{"image_size": 40, "color_jitter": 0.1, "arch": "unet", "blocks_per_level": 3, "block": "plain", "optimizer": "soap", "shampoo_beta": 0.99, "epochs": 9.2, "lr_schedule": "linear", "warmup_steps": 690, "adamw_weight_decay_other_params": 0}
Rows from block 3 of a small image super-resolution model, named by matrix and row number. Each number is 128 + 32 x the weight over its row's rms, rounded and kept within 0 to 255. All counts start at 0. Numbers have three digits each.
After each channel's rows are labels from the 100 images, of 14976, where the channel reaches its highest value: "top examples" is what is common among them. Only what is clearly more common there than usual is listed. The data: drawn branching plants.
# conv: 3x3 conv (model.enc.1.0.conv.weight, 192x192x3x3, each kernel summed), inputs 0-95

conv.165:088132210097152149112133119202144110136110104181114150117149153148114144087075095119094101209144113171148112110123100143129113125184089118065102160197157074083116116149164125156138191112156126095128131136156134057112143155155171095163114176208145127123047054133165110167175180150145160096
top examples: bare

conv.49:158090123134109155151161126139143102138105088041098144123188134146157137098212120150164110131113166161135111167119110168157130103085133143134105134104119121132082108159141230152161145150105151098132149180168115086151155153089124097156091091163127150133071125104136174167101096145168107163
top examples: bare; white flowers

conv.89:117090174114118181127102112163180170113143168137115128129159155135124146106114063119093061154118094190136081118139129121109168108138115125070120160122149154155130171160162024162228153166166141146085138111173118073089182140200143144137151140195138079123084082128176189143102116149154136138
top examples: narrow

conv.172:094131105124143136157085148160144119125120094072079169172120108085125191173154102175108139145121130126124117092131127137125139188096147151093159148140157088134107164108167134163147178111140137142175178174111141137106122131150145053123175119159139121094136151143142117144126153079082101022
top examples: pink blossoms

conv.115:187162136176119126068132105077118042089188133105097142074108115149129087101090150103129146077151123155126148110148118141088123101165117091142135145114113159125151138180137121139143142109110154118105101103112123131117190177120112143162081153090151059145181119162062145133125124110145139178
top examples: three-way forks; bare; leaning right

conv.97:139172089156125135150162097086175115125118142187138132127121173114115157085150167120120168165099115101162070092120131141181186130175119136065105135136066126138145098148149186116086115158137122132101147158181104218120105136140105142114135124138069134136150171129118108131079080131080130117
top examples: wide; bare

conv.168:171121161067126123086167103171147107127118100191127138119163132141124137111110148166141141087186196142157106143115146129156079184174172154087169145159078111141093076134119109150089090113118113100130076136176098123143084044140147151139113215175110145127124151128156073126135134176141164112
top examples: red berries; night; bare

conv.77:112099147080154130100161122098165132073083074154119150126095164127102143095079136163124170138140171115161082168152084151137123167124197092122135134139144143152091138176128150150143158160147136156173151135145123158137148197150071114146117145125116131177168126119134113146174181142136188070
top examples: bare

conv.189:168139122110142106140142143127144115113107064071137129156101072146092134124126149142163130109198163121112118154120122132164220146159123099179120171172123135152120152167067118160103112194159143174159148141139114126094137151118043106108129092122138137102158106089104164139098126148110084181
top examples: two-way forks

conv.57:127084125118153168129094154127158074097194089133123083151150138144116104063111076139132113125145088110158133102165082131100176103122129057154081129130167150148134052141144164107124172126065088096161119150086149085117155122111100115120101116107110152176163157103106143161137140180155148092
top examples: bare

conv.98:172153211098087107103160148190115123146108151149141119049154129138141105145132144166117093117123137158109139167088167099154016116114189128169165131128165108097112133150111098156120151076150135110157083118149142071152134120085168144146094154130177079112103123130156088094169150134192169139
top examples: red berries; night

conv.143:164070136094180158113134125169166091140095112076087120146081095140184104155112141178101109121185178131099116148106107199148136195145153143114185100160134087142146121065163163169053127115129124129217106118140112133147133131140166059108140162096092151110183151140165145152173196123080114119
top examples: red berries

conv.4:106168100151110085119112143122065192089127140073184128122099086048111163240148149147111100105123089124077159144139155141131088126128101135114144132117126114144110212095112078144146099151153136172091110139108112161109123154101135149193161113103152106099126133167106154079146168107089113096
top examples: night; pink blossoms

conv.107:162077149080128149103180155176097134074129089138119139094109075103133147142154140179173069109116116141130179159126090103098057105092148130162163092118172116117133146123166101124127144151143128129144149120105107107142124093085182155167100154123155108129132152154110150122147201172179127103
top examples: night

conv.133:107176129103137127121126136128106068071083049088127159182087128133132079139190160081072181125137177164141105132165071150108122135092131142082044116098097088134121156107108153117129132136131176152140133125156106126053116175179124109102110098146114132139098111138162112100160196117156150153
top examples: pink blossoms; night

conv.164:144154142157125142158140128162141200135096161158220138119162156149133117155158125114157089102179147084113198179106124096161094090143100163102154114151081131115117193143092082133148108141146159113068107111189163132138127149110142168131130086188120109098068059134139118088137108121101138172
top examples: white flowers; narrow

conv.27:164173133177066148073167137129147124123125129087198119092142201146143097120158130092109132071152162173131149137154133135122100101108157108162144118138092176089117157180098145090145141122103157069118085102136171121145155118154103169180130119122118142157116093167105076086169125139188163189
top examples: three-way forks; white flowers

conv.34:121110110128146170114109105141142111133121159106127135136042086113113119163140132154122071140124155181116136101106082103104145138103136105092135132118186137124182170081147060084122116129150157129134131091088141187083182150197119108151144138134111186151162098184122226111194172181127103159
top examples: red berries; wide

conv.38:125145170132168110124214175064097167136139141176198133091160056160084115185114105105100101084165127064133124100149152153114136159181086098123171140161063118141131151105142104116135173130115122162119116091118141164138107159157162179150132157123166126068083128111114105119141144167107178137
top examples: night

conv.112:219124141133075145160134127120147090060136073116161158099107126164159147155122160134093092108157162162187140140144139099148058076131141131140148113070126149164184145076164115090110143194137154124156137117076104105146102075096146196142167112109146148096129145134141136130124202175146117171
top examples: pink blossoms; wide

conv.99:072090164089167132115126126145135121133113124169166085144097173138137090108099120117137130154125107149141117076075133081118120152141156123067129092212155131113109128096068093140097121101131090139117096154138125145135127077154127136111092164135138155133141094150229130109164147139157154144
top examples: wide; bare

conv.96:169082126146084118133082140137172082072107089192161167165104204108117087152167156152081142119143141165163164093172089097151149142094149098082106105123157109153147138075081153126093144139108115146087113139129138136112160078122101113096163076096128131178140118122162165125113142180123135147
top examples: pink blossoms

conv.114:096108130161124083130140148097102143132145096092108121151144093092159127173096150118122076101183034102156144165128167110139132101180138091110173166142110152101087150147154108156115090137108155135064116140105098127134132103164173150173137207137143183098154073095097121129129078101137090171
top examples: night; red berries

conv.142:117218143118124107093152167107138132164111141114149105096155104091182088095157135104074111117098151177141093156036154088147121152129186116104136118130084152154154149108083065168172150087135140219149109099123112182132150152165154192113111114077165152066087089125142137115138137126108099188
top examples: wide

conv.127:137140120138072144148126143157129174146109141072200136118176142106135111118221136103121104113151093103148193196181132106157081084133116134162171099125108150111107159184095095101135108137110155116076118105124163114161086122119110149125134085133141148126117085132105103051109093090151102191
top examples: white flowers; two-way forks; narrow

conv.70:109177091165073142130103128112123155132152145116173135091187149177040097113096094101060169069120104117126126165128174111098117144082140109170072126121068138146138157117107111135178136111097117119114105095111168159072182126137140163111177134092099122074094148073086110126113108065090118139
top examples: narrow; white flowers

conv.10:181191103145127107128156158082153078130144185105156145145176136159208135133207145105145127094127114175190131101136135123140121139166141125107154143072060133144140183131160174114144108127090183059145128076106097173123164125130185183141155107103172214111103133149113101148112073166137135153
top examples: night; green leaves

conv.94:156116059105154158144137159118194061175108075165146141164135165079157108132180160133167129156122125081186108163086089135134122146141161057098139152096089133150111120147179138162148115100148188140140113103126102130175097153173107064076083170123161195138168115099129106180133126118138143178
top examples: pink blossoms; green leaves

conv.2:076127132149142137123158129103126108091144130147125160141102135146131178113115148135187151158107117112180129102164091101108091112147101153087189155154135128097113177186163151127136080108159115092123132119127116191105109098104110153155106176124150119112104175153097083156152109140099174068
top examples: red berries; two-way forks; night

conv.171:088131090196140162168097108058112093126111103099132149127096139169135077118179160089122184167115070052152145119157090093083169094115138101132145123097110118110126131149149156055137098129138179158104167127113140129108133193095085118073128064078130120113152128086151087123102129060069101132
top examples: two-way forks; autumn leaves; narrow

conv.88:156122142108116121124163105120096132133099080118089156144096116139109130183146139091138161139155149140155120046097105071114069069091146176079155162108169112143095187132151137086106083113122141193190116174208137102167075131140095085121112179123126123113126143153159169111151188141136168129
top examples: wide; green leaves

conv.128:143155170123087128096127137171142078151100109159135134114136189128121080102098163153094137112210148151180117170132146124173110114132183123152138156143138151089070128164121110162109104096113120117142086104141154084162129082106096186134123156130109122137139091113101127096133114129141217149
top examples: red berries; night; narrow

conv.92:162138077128150121111068136158144083102142107084092147218169113113139101160176136165086132138131142185105142127078106147095176194096096169127086147061116090174087152103101159130122093088117140072228114122162131096078119112123158090100164120064132138140120161141154128151146177142093110114
top examples: narrow

conv.32:126161134181111138143143120146173091134132156089114066102134137191172175080127119101120162114140199120169183102098148141134098110126175153131100071164088159058189145107123189129095161146109119112127173101134130180184131137061148170129155105094104162148149167171095143132144121123139099134
top examples: three-way forks; white flowers

conv.79:131097125140086161134124129155152148045110058192122187190102172106090131181126155157097134119166164145207119153182095096168065151114148115116167188129201077130129115123151119148146156148136162122125076111110151128144113127135075105135128117131120097139138114110146115122165150133106150106
top examples: pink blossoms

conv.67:165114166076177167117155139109140018079137049142099143128153173137133121038125135124162150098154126101155089145135099113141143150130167126105113143110100113103121090157131145145101157114142135107172149139115092169124155169127111127098061164134108137110180135120103087173126122147130155118
top examples: white flowers; bare

conv.13:157131109115061120106106153151136141085126089145212083139184162124141106152155105169123127093157131155027153149121163099093082098083124129122091102117107104122122152081065093111146135171140152136092096153127164037093113089107133145144135075121140132166102118129162104060192202125178137114
top examples: night; two-way forks; white flowers; habit: narrow

conv.162:228136152146114163116104130141143131125135109090113090149139167112187119110157127195149119118151131168152112127103151108128133122135162129103159231144158131092094135156181147140164109087146173096124110172197095067173128149153102093126076115139098097138166125150147154137115039047158158189
top examples: three-way forks; narrow; green leaves

conv.75:184159178132108116129141102074187176134158125171132106151073109180169150195048110156093115100169144094130095099155173132120071114150116089121175215106112137125146190096169129164183137131129162140142103141114131085174135145163109108150192168145140132172127133150202146139113132089154143178
top examples: three-way forks; white flowers; narrow

conv.151:150078197193208115127182154121113085140129169098135074126088061158136128130090141165121098117132129086149149125103098172084141100153150094150184104153135135107139128162183134142089144089133104129173187131082125142145160148140169152098108145097147120105144110135126188153173061134104140184
top examples: white flowers

conv.113:082117128167080147108114117229194102153129124113153132111162138147173095164152092157127070136117091126130131142147165139153117060059122126116123094103119142103107198111113102135160148130125156157112126157153172068178156086133172148122167130209170131167049082169179116109131145111154152126
top examples: wide

conv.78:115098168155155101065168108124119133138085157146113157141126131146131137147094115168115142105122150118136176060121147144106142151136159134068172152178192123123192187094152165140096181104134093164124147133181131098143186166151100132110152148166112131138136069158137142135180071155102173083
top examples: pink blossoms

conv.52:201111140147166103124192132091149145124082177111137158118165148125165126140152156126154126116135157154160145166130141175126071175176143104105173129153113127121096153202180181126124155126081184110128094151124105113142142150074179165184111136107122169113089071128078124124129075109160169124
top examples: bare; white flowers

conv.28:131146079160153172096147108155171051216106149101131099093159089125153074122161130149144108191061151160095116138065156163196168110110117115089123123134109129129086104150154137181112150093116118133136090082153143119155103152127155083094096127061117146148127143134138149128142111102150107173
top examples: night

conv.106:117118066142064131144128070140205103146114098123112113131143161117127134058100107134126170118103159096112102097087135125151158179145186116083087106229102136114132095149097142175121094111136152136106112216161148143108100119196090045128155116171092152136105137125213130125100082072118136101
top examples: red berries; night

conv.31:064094109169142132168148165147160146145092129125151137166105092088139146148179149158094117156133150106147124114185086147073124109125153152063132049093044095143122117105109141133132123164124097231078152115107122116167110173082130204130149112150120142149108097133163122129148160180099113154
top examples: wide; bare

conv.119:187169142123114120096174126119081065076104157096144165080136118104155108111149182117149107083136149131130174144130144114154121102159147125164164091137115157147161191201113088166128126144152201174129118107091129203116125217115107137165137106048162093092157098169069147117118099139154144132
top examples: two-way forks; autumn leaves